python train.py --encoder_arch="convnext_v2" --model="image autoencoder" --dataset="dashed paths with two dots that lie on the same path or on different ones" --train_examples=147500 --image_size=64 --crop_scale_min=0.8 --horizontal_flip=true --bottleneck="plain" --downsampling_factor=8 --encoder_isotropic=false --encoder_norm="layernorm" --encoder_activation="star_relu" --encoder_mlp_ratio=2 --encoder_dropout=0.05 --encoder_inner_norm=false --encoder_patch_size=[4, 4] --encoder_conv_stem=true --encoder_depths=[7, 7] --encoder_widths=[96, 192] --encoder_kernel_size=3 --loss="l1" --latent_channels=16 --decoder_norm="groupnorm" --decoder_activation="mish" --decoder_weight_standardization=false --decoder_channel_attention="eca" --decoder_widths=[64, 64, 128, 256] --decoder_blocks_per_level=2 --decoder_block="plain" --decoder_attention=false --decoder_upsampling="nearest_conv" --init="xavier_uniform" --residual_init="none" --optimizer="soap" --beta2=0.99 --lr=0.0027 --beta1=0.95 --shampoo_beta=0.99 --eps=1e-08 --precondition_frequency=50 --max_precond_dim=512 --one_sided=false --adamw_lr_other_params=0.0016 --grad_clip=0.5 --steps=7500 --batch_size=192 --epochs=9.8 --lr_schedule="cosine" --final_lr_fraction=0 --warmup_steps=1500 --weight_decay=0.2 --adamw_weight_decay_other_params=0.01
Rows from block 12 of the encoder, named by matrix and row number. Rows with one number belong to one neuron. Each number is 500 + 40 x the weight over its row's rms, rounded and kept within 0 to 999. All counts start at 0. Numbers have three digits each. After the name is the row's rms in percent of the matrix's.
# fc1: MLP up (encoder.blocks.12.mlp.fc1.weight, 384x192), inputs 96-191
# fc2: MLP down (encoder.blocks.12.mlp.fc2.weight, 192x384, transposed), outputs 96-191
fc1.275 064:590507508475497505512482500541449512446518488512473529518458499504447552522493467456570477485498469467426502610477517512568495497477498513502485534441528507513571575489536464474509496515548532550491496531448512527518443530573545429494540519480479576441409483588538468494463569455451525545
fc2.275 074:460486540555458565519493438458552487467470486548504534545536514578499432582510497639531529502446557540524503577399530472541455505449486473495504456462535517498479452526462506510463509499516516519429481462507513485511475495531508447463473559510428535508504546516467501482490490507501504500
fc1.276 046:404465524479566456527477555576524479520588522540437506543561500558484452472470490403588490516537477490423500569515430501564502448564529465488450496512487457525490489493464462524494600505510453549469505452422578474487481435547453488464518537489559529469486445469528526502446505493498392527
fc2.276 076:506484465493450546534538503484528538506506526536525482496459508532523543473501521499548494507571533464424493558483489542558516503461579449441520466436446499467437543461471501486484463480519522534461447502467510525534534454530463569470492570532524496501564537473514617504545551540546549516
fc1.277 125:482526500562449564512453479483468570548516507518471499519479501491523546484505530519528434475474483435482475545514505488550525483549518461482476526450470471370515445527511528468516465516501467507475544579491486513536477413483474496528625503503557481547581471538515506493475534415489472490
fc2.277 081:447529456434510533528494514470473519461510516528526537448441516545492531436502502523549506531491491477488515475507494454553468527488495461516500450485542535569603487526561453473559497534487448469528485483465480469467542481449442432497562437469485514496498531557548459514439585539483486487
fc1.278 138:489481481473478503533547432487457468503608463500542426572505489508413529489391507479519509485497557498586520506355568452543456516469498534510523504535487639505507485465530517526502497511488511536507507484495493478477561487469549481580449558461483514516504436459513523542549419517532511537
fc2.278 113:474586499479421501498426508537515470510469423448491475519496523460463532498441501536591506498481495490504500392533496486497456496536507486491532469490515565513494442474548423482485493489516483541555478512489530509501432512476535449521401472471521500460476484450467499534464468503459444475
fc1.279 129:488463472489492458444421524494463508552517493447566535505497553559459431514562475554516498460520544467528496557507440527468476437530476513533506493551537584533445518476467485493468394529502564525493502473473552430513522541511507497474529456508519541448522470439469525502517504517515540494
fc2.279 086:490502469516482502489490433510550479540518504562495540461464474559472527534553521441550510511438488497541458510424454452486536537488480411432497506495446485519489427487463507492459465490505472528477537552471455489546458372446517527481469574570497508493581499460398518532498416502495528493
fc1.280 153:490518506487539493544567443495520514448567486429538420514499543508528566527416545526488458411461477469474421509575506471500482493565469542502510412544506522483481530436493542455503504553461508469494514475451519464469456487510569509525481568502462524501469513513513532445445504449474556519
fc2.280 142:526507505529521488480441485570512526513481508408487509496451525535522460542472417433526504478487589542489594569477562450407510502513516550533559569536523436541540526511528552546490440498567554501488439497561508488488567500510493540512470500515519443511480469554486508511367504383494524471
fc1.281 032:427498525442536524487497426498443475527523508507458464519454477470513518447490550471628460523523474411429456574550460505515508477494471521508484534522467543538478598445475483550541580478489439510534475464491471446524473584574420463454505521475520548549577435527541533482512489556489469527
fc2.281 081:498471590449488534473466500495556453577524531515516499531545487579475550573499457504504508488561422544488500504542542589468539530525501492493479460433573480447533539537479499509591514555449465560502505485550498475471558477508499479488483500563513531463445491518551502548458586515498527473
fc1.282 047:435545487547530514435561542480531578474518486481495543462514511482518584485502483483513509474523518497515554587459436442514501501496527471538504522504508500500518434497520524470509453535461496482415520488449444585525415531493509568456544539489489530435499538513531486516455494443512522507
fc2.282 084:609416491540479510527522492468460527516496480565487492428523469477481523519472531357540504516457503514526481577541490511473468533528471496509496462474472504480446519418473470453450479449539475429597603522543465503544518542517536466517527571517439511466452523446484588479485547482475483491
fc1.283 030:482483457486496478471546473444513513532518545434477447474534501520483469493441535440536522500570555457447541514516554447533522564489492503495533503506458521479474582495546489469503529574498472512533498490559460520546494554586412502518479463514524511511449477467449455473451459476562533528
fc2.283 075:458520554462516385506448513514511479489473521474536519543463512475535523506462456520517442549486441513464517513481538466541517530500515511524548536511490541547468525536533471475499548507520495482500468507565494484516491538468497479504512477551465438497525504481537379489481448413479568461
fc1.284 114:494493518551549541510547542533532531492467532536556502555479558499532480579480469541469559609577482530453444559459451451508453431584611532567567444523459422504543530511491531520499563501567465485463496531497540482505459560458480482467488419422456505494511444570417509466525469488496448523
fc2.284 101:483511460521523497541429493524464530482481559537467531543553541515480532510494479562518538552477453531465554328539507478480569456565463525483459500531540442521429463535541544462492437477492550464561556461500531562489591483527436530432448537489465511490479502517537481518467454505464454460
fc1.285 056:462567525513475448443520488544537515517512482432511436455565510525490363457496507463502514523466467450532509540519538515506512530511448542541491517463537518519549546443510495479537428522542496559521475485454502569498523530445445454489509507493502444502533461449529451482447528488539455546
fc2.285 070:532557535474480446508494470450488448560500481489465505558513505384470541448544453522535473511500543543544512500557526466478562483513476544507549505483444489528560445512451560516504486485513516409492483558519556512468461595497501463519543538535543578443447444507486503573560575537523467536
fc1.286 031:519443539502474512510547480454458478509419490465555496542548459531482462510476548427572481520406495433467506558548540528473545508526508491444444497469580508469521486517554493480512477517444463505484470447577527475522522562570526490541547513444530586505535418524491495470522474527557448536
fc2.286 077:514523600508539461491508550452461541433465503456467471503532465439514436416485525542497547508522463508492533514537469440514460469462529475491497485434473451477516543540474456441449502536527485534440594491522460466541496504460464570526518483479530446502460522562463445475453484504523475489
fc1.287 042:450547521520502491519467479556527487441537478473562537483593508484397497460467430431502492461506425467516489629543512429481493546536453453517481506454507489530497539467430497553500481481517436548478466494597538495431511502483441485463469477473503524543478481519480436490436506589508534510
fc2.287 083:493501433530520517510469457504473465520468483494498490538508482416501514512505486547557476528552397506558509535493479516532429523512564428497455561482463466452456567527519505526501525488485463502483554481526518519504492610455545562447556449547555488486477507568413536529454493489470538509
fc1.288 043:494456518515473497494501526543502520482474483465477530543502483544522439475460526462579492502483530446503547537461548541524491467460484525539524528435484503486471570479537413538508547549531507546462442583497526415474504549533546500492557459492508491475498486523515518539455511541444558490
fc2.288 070:454443489519547488461483496482522492505542487474494534429538530558472484510538548482495480446539522494488471405544497468519490466522495483517437567510496522513470531545505507490494507497451555424537440509509527466506484396507503477477482563482507499536597492444645480431505488457518543460
fc1.289 030:442570500437538468536529436462479549552569574439553444458508484533489480465502460460536552517463452451491477565576542424548469473567543466578475480472477465501504542471519535494529527472512493531438472464525384531479511440566489526585495558460422580542533468500475500554480505478413569558
fc2.289 080:459485485495499474519564507523499477533545501511443443594527475569554485465518515506504496517489502456523470568521477478515442424539532485469445482455466512507519474489463421489519562517519449530522550528489497490566502486509464463544525557481453473540437541445493657559501564542491469529
fc1.290 157:508570456495468553505484521530447492493465569456572516518557513450445444536503483546487538525461573493564522487451549466562516541478533472493470499488553479506507489518489526522407462404528544504436501598552500449568519512514438510477522436567576520502551497394525507551592570555508475462
fc2.290 130:418489476446486486546500441507529573461494432449504542451502503474492548488434480488485463513475494537490455505540521526449498497483498498502502466493484551493502463507475539526520534583401482402521561507523526488525589550457503504462537382487530535515524498428466481489513555448479500467
fc1.291 145:453483443528495469509521542598490481478457529527492398494484427419542480602571496505482508434487557566498483544478501504503531496538444482534523519473434426490472506471603514567542532547498523531512533498482460543514536489413566535365532484424526523533511523541515528501474496533463510539
fc2.291 097:527531459539466538580492523483504499479489432489492511471518456501540532484515489491547522485497462448446488441548492516474495435489525508534488481495504495519463450545555544429483437445533522530536442488426502590499623533556512472408560514484497507477480435483525455560532486458487580470
fc1.292 046:543542520525497503523503451473503503505489604468496487500562482569474540510447493462547477488499494455467459587548474450516533481505509514553427505470517510533523559494534384491519565543495496511502418489560436566543518527514420511430409471548495479492473491580525498534491520515483425524
fc2.292 079:551576480476512541493562456490473499538491476574500541456530441473460471635501537519464414502503510510523490410478478443531395501557469526545442441492509434514535487414538504493528574494551488491513521537521517491509500639491506466526521526472494458458567542480494473496462505502510463536
fc1.293 133:434494447511519514543444465451464549575588472623433517530542497557513542529586490559509459536481470505574501494438471520517473456520502525452574545479504496473572515536536417469475475523468470401475524496465503508511492544475524536540486518465525517470502525457497493477520418505484567481
fc2.293 100:514521472499516428571498492522546492515519516548494451491473474476510469527550550513547506474465565469538554542563489507457397519484413489496485463617521512442493409591550491532585501515514468544500527519504473464541523527537499481558468467427462454451546512525486508487482484515478573526
fc1.294 110:458463496561539523513483492476459461545453483483499489486474468531510560503489454506483531417509528526456587476480559500607527503457512456552548484398566513471494492502465506497542510472573532531470554568538465564555426505516533552478494498508469530544506552473609496463514503550542472502
fc2.294 105:518545469472473558450447464515488480525515497419560485506552523490488419528496573506552494449532528495545477589555555518447493419509552481507420420536499501498529532469516445536491516562452497496501476575487517523393573451472513482501451508464502541483549519466463440474499553469530518474
fc1.295 124:463493553416459509527456502531477481528478536490377447521509519562465552376500514501564538529552520474512496451494425533481494552498460508522496482462507591582526465560550495504533490530551535478621511457454480502530483517486556503405483529504410523522475542496499511470554463480426462448
fc2.295 090:514555514547594530539520467498531504537521438538566511523491532555503483602549511577544487492502484479543489416510496615454529601492480491491555477405515501539517496536428444528496434497398484523531495476487565524512561535479550590467455517420513486487559541482539544487480474472526463435
fc1.296 077:453493474417522463434519495461522540493453498518505494477494504544529507516481471482518528551535493454576517549465437468521565532504543489472553572540509478498490480541495486507456459536463496518598458455569451460474522507482502438504520491538506548555462524486532510502414507500578528462
fc2.296 087:445541600452549466489482472492537502447504542451552557525488460488494497493460513457564496518519509577505501565455507553470436435469524576481494545512469525484451489483407472476568461542468525555536468515518492465521474599511518544456477510477511484492477455517579447532619544509487476459
fc1.297 133:492546469502480477526472469518465524483555573452510477521505544489542502493427548570506494506503501518511486494525483526413447574513513479517366457567495500522519527511548545463496508417564472466466553511447492522455508522475514499461549438537594494511532513439514487506475479470441581478
fc2.297 120:523533511520515522498476563472537516492474505498520452463501483484443480489477491543448495536511502555510501358513514489496470495522414440518547519501486491529454479522540534479498604601492546490509539519505569589517426450489486472448570430529547521465512448504548492469493422483433478510
fc1.299 162:453515522520564499513456423493518482471440523516440540490484499506412492476542545539538507572526536503581520468506400507507505524501489528501486526453548516364447462497530495525562475493497473504467529504466546521501496532513496535536595568485455536524505455504486517538480478537491521453
fc2.299 116:493475480529530517535522487435485487490504476535569479502494489472487459488519481493515467559479523519512394487462505457602503436491506430413482431487503545404462480477425460484469506517428452535506386450496495549491503488491503501472565520486501518508519473457496550523496427478427485470
fc1.300 104:394510482473531496463438576549511504437506477557498641461489473470482519448439498538543563633553492549471477448525469513550497614491473530519504538530478424484563526536504515512474547554512512478487525522502516467484480520556602498516510479491505467514506503537503477537461535502438578508
fc2.300 109:576502430511572553462551463542495523483535567532526549479544496472458458524463506502561462484515517458601580473512457516402506491508508466464524493466526439452483517524529453539514496507456499479476586559442537394541477476480573537531515490484505507481519527571551529526486542496535515492
fc1.301 109:612461567471531499515476455546470539551490510540502520532511522473475539602530478514468511511498473504504478477548516485508506517515509511432463526423486523484496513503541552534504543486532494491481449537494465504423424516538522479490554532503485479480523528562486476516450559516486524476
fc2.301 132:502515528521498502548490535491544514526510492602469465468520506519560462525519549572514499515497557593503455538454465462506519507482524527470466484534511473465521502573635544494512500540535494528520420461499495496472560488484531504473510523499514508486458450558494507519500485444502523441
fc1.302 131:465535508516500571494431450443467481469458576484417489478505442455399509422552502497555489514505559507442508478486470487517522535531515509553505531471461534457512474488459493503573509517490465480457520503501495465484481508524490529444551504517571618447503535483530582508549473493446455463
fc2.302 102:515519507535532538553574509535500523540488427524523514485474506486571507511595445506551459496480495526429376444503539502540509529486479464476514521532505530503459501527448560524535472447453570437560421463505513486449575503537464478500582459500502494557492471495536493444472499548453506495
fc1.303 065:396538426470459522536522530514453446535527529421500511478486456504502474475478467482543419492517454394506531570463510424528522523498531570477583517495510547458470473457493545474515512504553450511479504494513476547499482470555464479506522572507548485509572492524520501522480470480556465435
fc2.303 071:481491566537488513525464489474547533528505494567452467570494446454507550595566518562528506494533529454510506517474498548536510488522436385482477499537453498443458490524515450521514496464495452574563488520527431511481520424475472538409527492517492530548504554534454519437513501452482478470
fc1.304 128:516578524450469479469545499521532544475516529455551426508490503474515515531449463535479498475507528522620525525531509521577514490501474518506531455516452493514482496515458530511548512445468530479553597573471527430487582499496465519492519511507565436558515494427533468541498544485529506452
fc2.304 103:494519446483489495520458507525553461508453508514508397517447546505540456538538549559567556414488490487510555510513435476366464455506517483482433474489489507558479459523414532469422481609457493454463523472506474330487537500524430503471465457475480511487517511496517474483528584410515481510
fc1.305 119:573480552522469505501475472500502514502506463513518564523450502493526473601536467526487452549488524535529511479535421484560469499458529504460434465453540479517498490638455508459466507536531503541537434477517522419551617450518444465495437468486560506513528545475452522495556504509561405518
fc2.305 105:523530545423533503582497477510512519519473521473495545453482496488547547507521521500501551485482503480503554482466463557528510517503446485476555512530425433547566511414463476485537509542481513513497528560468498404445436436516524470462509518451560547517587542489516520476461445531545561461
fc1.306 116:488507530568508545449601501541548501488538498567579514514479530515572513460354489462542555458513427541437512475429455494458423558498610492512536413499517527537524438471466481498495516473486446521431448544518516480539575521439450498527506448469529441469519524493430522484509531478549520561
fc2.306 109:498525499522466475512440473525481438553448539518482487498504516445471514526431445498569539471514556482427532437506437432538493472531454477454552547484486517532515514524545499553468556483531543475486556461471563557482375485459484455470451463434531562462562502456529490468505446559437483500
fc1.307 052:433461492512462540480550498486484512543555560598460476544429494486485467558506429573582502514431517539535497619478450494506498568454515559519486512509465502535459556489470562550513471483443495538496472556426498524482484529488534549451425474522448489541481512417482428449535495525465480496
fc2.307 085:520434557437521528444491504485484487475563458441542434537500475459508493502420490419502515507558444543488480525525503487506460508477408506488476400491534492518456561512486503491487512519502550536501552523548464489509536555476530528516444470546492532569485461534497656455542500462449479496
fc1.308 136:525525498516504434498525474507533487494487560506508472497448477531564519513534524459475472563521485524521502484533380506474458523475437418504448497526471570451466497624499537521577521463553473461534484532547473525459704498449496515505517518557470550484498503508493501524481555539499562497
fc2.308 104:442537530533458499484525508504534414539506465527477569534544474544489449611546489541480528521592504566469533526485428513475526478544539579504524513612483564425518496427511523529524495579460481591516455412536491468514487468449509463514508478494477480482488549503503538514487546527458477494
fc1.309 120:517479444495565532526466524519478501472541523486525523492479451489494436518502487498486518493526515482596514508453461450478523487502498551491538458561493537551502425553479535495406534504571520452514468589499531453480575515479398536493479485495523513514507459497513495466584483481549577521
fc2.309 117:507471480536558514567499430532491435467534437542554546472528487496488470426535494452460497532435490508518499519446517574441491494459476490496524475417537563526456449500470461486583477460476517447499492455500473450455465536525473582497462440516512495432498417483464531486471518607509502456
fc1.310 213:479514447535542566618485528502534534555431422497410566511503436473500535440469494520502462564475495490487499478515474550563505475571473455550513541502476424463520506479493498461505448488454472477544589523519538481564469467484498495465505542440456512507480573527521555518471420511439413538
fc2.310 145:491546505486511533504532473515478493473465662485496480517483498503531471350469510529485491452537541460509511529460490587510494476449524565520512476547467382458539478554450507492541502553496512482486690531517485508500513544519516491523506496516523537474487519509491532531529478461504479457
fc1.311 191:495556455554521528529543495515526498421524487451504474436523497439491481586491519559500526542516541471568477495514460497486535487478492452477466413494518508528541459584507520535449485474486543489500505527484462344501555529495473520429501449493567449507516505435610487538493548533496483446
fc2.311 143:502549476492502506484403546507484470489493539490511482445459487508500504475499505581522550475472534491456632431521537503490535502442516569492542485504499449568474501523504528471503517502524511437504516497543458386544585512538460492460517418442505518549550481503476465509547539363531499494
fc1.312 031:499500448475465537468464504511514491456578554536535479516529503430446495539499517472540516494512505426533506556487470546464510450448504442470546508472478487510458554443438462463557458506534380430578526497493517553532516471485539466521462503522593484524490473464441497475582452427530519469
fc2.312 081:510419484529535454528542515519500542466557511473535516395490520477505471532503521417465497529444462469527478430544473433556459510463541509496555500424499503473487488534487516527523533487504506481554553486530455541522530533463462428500555506517485579560460497564541543489468369434539502517
fc1.313 042:455610464540487502507473486476514485549497536513456482514491462502546404524516497537548503514476485417483465544467490479505484500531495528431557527419534427555507443476530444477487463492566469459524440493464556533560467530510488455498509497506497486534442555499499487457463469519524494441
fc2.313 080:494501547494423457542478518497490502580449485549538578591463538411562551561499545546494574521471588504508455485577536521524540437545517439454457466494490470503472453462502493468503462502544449472513570500515485541470446424526516545494500526522526481513445502464460554441489497592512498490
fc1.314 031:473542530490545477506487530508433382473513525389564449476501419520469491515510498503546488434543481461463450511483502504501513514468482486497513483520488562467484534453542444498502478468545484451445460460488485592493595477516520531521450513486577480468602499533514472518442520444521430451
fc2.314 082:510503536537488546487471492530515521543532460447457472525465515496561537448498517444565467536561459444491490561472550384508420530528513474560516464475500565460506562597526497547514488488448512510449547531501512467492500529552537523515495502557470432455563571469515465498485506480444516519
fc1.315 142:486516547480378497448493494600498520520593585508432498486487488566486528494535444529472447467542491476501486517472384492410452497525548504483497560474471432497539512536491478500482488476546428529442552551485595468520423549521479516543473521430505502515519497475531482527516486513469505497
fc2.315 125:530501563472484537501595531554503561516437424500515540493589505508497477494481461409593489534500482565493525401463471426520511529529460500480558512480548506517534495541486528496502563525526583524506432526531555469483510554499463452484461490489456466561420499401513445472468496536553472478
fc1.316 070:489482485560467498499549474497503535493490444507473495542542483571511546491457479484619486511526510453462447520448512478586525559519506544583524598499394460530523522480544491496521433499476425618486516556548461537483450530496452529460477476433587574472433472466484483527502490494474477506
fc2.316 069:478569527450502512489510502543533483524450564487534465532501431510461492380506557428526482480466515488491465467493522567479450558541479503655504498442521478456481467506558445436522529528588587541418513534522516526549534521463479492474504443537517514569484491527597458463496403510490455540
fc1.317 033:498500504460524504375532514512506507528461465571503528494486524483445585498498451486555456459569488531457552564512513517461418465537523517496513515445479521552482613425480494498511501446385524456481528511488517490478507524560500529513534490477459499458451455499447484431508522538511564501
fc2.317 088:533528536535496489488491545510530493558484566592474525527473578514533527458570435516538538502440517510529519512487482509517473462506541448449516442492585498414514500439463478505510525478631491440506475440482499541493453412540481516486500480471540478540482571472572509504500536524477552521
fc1.318 142:497514512501602495458473457483531588579542486527465414632463544478561534472431520514502508521501521554526524521537516487451477549492463432479563463474465523526519510461461498557484465526484490484419481449485508534489482563406549519516476481558476485549472518430449532490473457533489442462
fc2.318 103:493560521533484475553532519479497518497454448512529464548505519454557548471459494511600484497535468491501446468509468531483537522474537513510525561547477541491476528442508481498441483457553516500428478533497552544491456471434502483471551523459559495479506422445473435498499456493513456438
fc1.319 116:492518505630558477508462445496503507541452470470557492490478520490489508563501487482466500430490490553451438471571532532483503488504410488509535504486477497526467590426496474507502510437480497506531457577510426480478475483498483556499561523547465499496534508495527448475474452593425522423
fc2.319 119:446496492556501520515409486475528421467482511443483497500544527495451505504522446557413509563534512511440566505466493548516491456522618537559470490556524492491527500517464530509482458544495489553506441471470430504500465496504450424506520506496460549485590455530451501565529568440386558478
fc1.320 030:558549520555571533486436515456483539474522476489536461433543482489471455460470551442587561537474544437521454581451580457478506475473562504471545560532462443474476511478524450551558526528538505452545547485479537495531560499468441454468539476455472461485509500511514520495504556511538445456
fc2.320 079:492569604444576475501531511496470555432545537522471459516508569460471525493508473541454510476507465506561563467494499495485497506522502531473493535476501504497429466349481489480507463492490462510534528501473491540482461438493495588542492486516519496472493559459477462503520502617428472478
fc1.321 079:497539578524486564541490585470505530465510590484510497512551527534474462433513524506544515539431446460451497564459493610509492523433504492482518509670513524478359542500476461481502489433412541480468491456502463468516513491517474543516501505460553527441522529476525521478474560510461423497
fc2.321 080:485496643472505513523495501478488486531519514531496599549450524479571539508459489538547462525436532475510503469459471428499485508473440534495502486514503530539535456440542478548491553494496485492547488571515417488549482513512486512468504488565547483525539466580393529427516530479487565497
fc1.322 109:496532462481492508519517493466499521528490416526504503481483539500541480484512509465469504548441479521483529472561574581509528521497476589503518540461475517505463540458514471529512481511479480575560379497484559499489372489473515509470560511517534522551507470487527460429462528448524579450
fc2.322 120:473488478546451498483487540572504443523505515482512475490523521472448556464519496476488523455543524530500449550438468444605488468462499484464453466498448497496504470497457410485510503499554550590492478522451456484548473499582504500502494605522572472483536475433493479494486571485577506438
fc1.323 115:582518506516534467500477415510440606471505555447463501506428495546517518450528518478487556489520434488551506475490542514477508555516528474515531608450475574478486479476426511479522518525587406504536450507481531475450538512519506558515557478506517569465515465531491483460452534563491593457
fc2.323 120:533521510466509475540534515537546531502525478519510448433508491528508548527495521494530488458507520565499564546508561470460506525491480492469528495565500582497498505503406484499539464482456526515457422471481500492519430493470497469493492586513490479490477489531481481529461487390478516466
fc1.324 108:550514502474478525417466497547525502524537497478567542515441462506503561514506461505457439438498517517478490481473533513473407575569481447415492549431488508558471506395541537503490502489500432528457416498484462536484485495494491564481542565506436508509518552487535466451474548478547504447
fc2.324 134:512511511483477459466449483525499540511487561429439550526524493506446352550514524480496490503509495509483527516508528468567453505512496540481466489514437467506494428504517537504518525493494549480481432485506435551566468503552493448490492493477553519442596517543453519538474489558515565455
fc1.326 111:483481495513428467529490424429501543528568511496515615485457494522401583520465491495553509568577463548517515471549539553545523506544525481471506487506566513347498501472476517526518513479439477463515503552437476508426517462504553507502491472419543519518504452566502483521424487501463474529
fc2.326 086:510520432510482523504534528468514526431465538472542504572499468526482413540467567487546550536538472571490504461525555495528532485485507492443463497549424542490518560485462424505494551548507437504537473471529495508485547436502537601501489535461540518444468488480561488508510483476450502423
fc1.327 111:481461518507405517492485551444481465458460459485518475530538541544579534503485551509456470462397538535551474486510548519482540516490488447489485537496516457501458587488461563607508485469457504554572532571528543443498477506493472541446513496523464510522574518473428488506569583556459523407
fc2.327 126:542537491539485536488431496522521435494498512549526580473500522499542535504500518571457527412579500522454507506477445561509519473468465551494495492487465483508537497558541455557513505517577515585529516455527483441506587494571491425508476489436512534492543500469531452514504562464458528469
fc1.329 040:498447555487486528515447501553503446480540568525457545516465497480501446511530510489557445511532491432472495612534476572514485472522506532524523438556537579494503495559555410463479532502420524451469520524480450438493477523497481524495476508528511503524462553499455504516510419471503543498
fc2.329 078:618480488473495519504495476554507533534528493510481548455475491436518486484483470533531470416558554453463484537488516491467565504445499492501523499523491455501458504387532549484515496464548530478543486523559456484446477415522501519563548502503522483499523535455454580502537521492529479530
fc1.330 094:480528508489514512493478476435516510502471589542542545466580547477459474515460506483470532505460530503519458482490574535443468419578488478488514521451510490557513555437564562507582517473522504468496507591529513510417445502535539449528512526520498506435520484547470439425536493430503476426
fc2.330 094:523454512499525554549557518502459490523422439543467493511457515468507461529438446520501505482542460534512510532540457519442504497497426402499479477501502458557511447489500531486511439490493469529531509507503366541460373433477520520498465424479513431501566552536463525488448465512455487483
fc1.331 103:479516445504535510531491482479544472432524505446458472518552484495536441506450493508462525464439463545582474466525542469522521466509519499506447526503473525384429535444462529532494474397446496463463466527500499469448475512464519547467459486547500514518541412438539422449468531452447598487
fc2.331 113:451529491494481469504499503505489471515475463430524501543449522526474495571433481565520488390503510536481478596453513454405507443503464533522495499514510493538490451493504496518509492537513481487535373503544499477538462550596543477486455475472510501493519534408488438489481555411450513545
fc1.332 101:526576528567560466556471494498531539516533495490475481503542522473527486528462517523475535520571507518513577500538500586599518539530491453503494505542469535421561522513539497462519545527471470471512478505491514508533485505506569528525506476455471493539540433488504455522441448443448503528
fc2.332 125:407473503590513491488559528531547520550524434451509398536499495519481580481510517508441506489538473536457471544486536442445462510499500492575500506527510459524483494496510510473471427453497472487510502488505568490513471476511474473524452516493508495516512512449484502462419440540485459498
fc1.333 059:455561499422503516567455525535493511462550478493503482514469471581520569539510476496539454513538500465457513596472484503477521534532489517451531453492475535437533494528533550520506550480473402526506537463527499472544547559495419478447553467462473484533435483503508487480512450456563532455
fc2.333 080:438535505490471472514532495495470567520501586475451462542522523566491482515491466508451506570481584480515454482559538465489458557493511495434519414510605463531499475518517528481536542492435491536451541547439477501461506351545520530567460496480503487498588516486428469537435528487513497532
fc1.335 059:473489450512492538522552469527563544528474478537497449520522533447449486526478551491609453461473525409501471529587510468523498486421511541494468489533510491532546453471469514487524534482482490523511506561449495508431446567493555514475453477486467452557482502503462460448490508496473554541
fc2.335 079:467538486522474490506540470515512469552523515558486523585452490462540498448522487473463475540570474453591518466483478602476597473508426383501429494413525568466546469483436562520513486476608494537449553528534488472545553493530479562495515480576532519464491512439562543517517513484487501479
fc1.337 034:462471470489531460526484529493523511430481495593514514470502509544493499551541558460501479495520488455470444632502482468513460519456488489484510513455490542490522584450508510416491566462528493463439548482500498516453382553527503478476497551509541523515555440487440512519538531454486451535
fc2.337 077:560418513507474509506520456497523499478505516481449525423466530447545539539496444358459505521539504561477569450436461485526502520511529470482500527507483477528503527488599550463464554450452542465429513478503492507438508519454506497517515494539485542555463482519588502485541520523471497489
fc1.338 095:517477506528569546483501560538528498498515468508607507481492533477524557527583501417545486497503461476465535446575500471413530479483584421476455507519443441574568499464512499469464552484485518491492530428526492514432516562523501417458438464474511376533482541515538514545490475472529558570
fc2.338 089:498506508500554527497504497527461523480543484566505547601511457545506404549606500516623427515519488529526464489475506497445486475521459522557504492509510479429460462566495471499493539450461472502546481489470483434468549491446460496486439464480421487514494493561435474554478486546553490526
fc1.339 030:445474558459517503535493486521565556519510538592412465504522567448509465498421490571528516522531516441503545559505509468453519452543467540506497485515456456541511553510550614514553548535500528492494486538519462535530508513513513498490558614471538509601477504448450464428450458478579464480
fc2.339 077:619502538557547569472533493486495490556505444557529462541489522602505482558519538451506534557594417458547540506576514493488473544509521522501510487424463519496562502643420511429465478505558507504434510487566429476507506509517489542501534521511441604529531518513482519496498514514486464481
fc1.340 126:574573554497473538522454397535490436535502541492565529527489558489500469524540454481506505500545469476398465514538520528492488474469511502549534464531422537472507511478472536496511500517561478431477541453503450465497604510498477498447491455558459524518479514576445525474468468512452518593
fc2.340 102:410493523486472459536542492536491441469526467518461443508523528538534566451521485529513537514519489558506497399387469515502519504439527497492535525457553574451534505493483577474457522501493498502530488489512464545543449522413464466475558469591466444523581412514531467451502496520426486501
fc1.341 115:512530495538572455510529521511527383544515435506504507544557497471449531500477462481490508538522510538540554512535523516575482566489518474507493498467504466455528449456510505536488457450508498491467517499485473570484451532458495483469493443499480439447487501446534554507453464555483523446
fc2.341 124:505430482556532524586463453537562437465489486502474522532497488507440517557432472495535559491540471444477509441513604515512536513468459490520575531440513539460483441498481578496483527548423500449530529509488500587506459496524478520453548520477496458432519410434440447524536491557475558483
fc1.342 029:501430553558487509534549484518511529474516406535542521498501458519462481464491465537627520495517471441468467540532559520513489520488548478473505558530474495530504532539444429511513535520554541489530516526455471499487420568552516536441492546434524484491483566518463543518469531469483511508
fc2.342 079:524515505463511503461556434494494450613476429562475535487548526506475475522560442578469566523515466494480515452476519455529464553517445475485470503531510473560545479444529542528515524532515550496446495521501421490470504644494499504503547499509522476506409463436472505606527489520470509474
fc1.343 032:483561531545524585436459500502461471551444469403547481478502511480506443437472508469556444531493526466435486571473497557539451568496534474555481553565475477552528540497455452548517467528438392463549533506486510544528481482519494427451545499451545542484522543479476544428539537466499505489
fc2.343 089:502418333497556472466458543469501534492545432447522504478467527510437491590510493643463454540443526559494485531521540383497579504554470549552506491355527569549461517458504516500554500476448490463481480497509498498470454450493527493504494555495473488489513488461493434494495465526467500478
fc1.344 114:530465532563473455502503520505425559495585505512376499431522452473520435528544522478502525525507500526492436544419573445472504620481460521514520474524533523539510499498451509489478487445533523493504468452473544534456524483432511493512484458491411547519494520582531508501457531527465490493
fc2.344 120:540577530495504573460434564508487484530441501479520471402472536485506511463524480473511511480435549499548494381525545523473449560502548503530514495490493531530497491504494444508550514565457497447492439540527485521502479469549483531536407497435487529491549563541443502460521469488583554488
fc1.345 145:474496526435481581505506523489496598521544564524446447502550508432529491581627538532554549469510522442494537486466543530502465496537526432474515509565441476577556513551451502473445544502481493504422499454509511501508498489458493458503481489507606454502472625515488489520485451526424490403
fc2.345 097:524511455507473462462512434552446478494448425477456480541496524489527495463599515519542487513461472543441525433479509504476495520523468543519529553533523532470535493457514453486505505480550606537540593538509507479467471543528473497532533504503482486473457481489546499425436524448551586525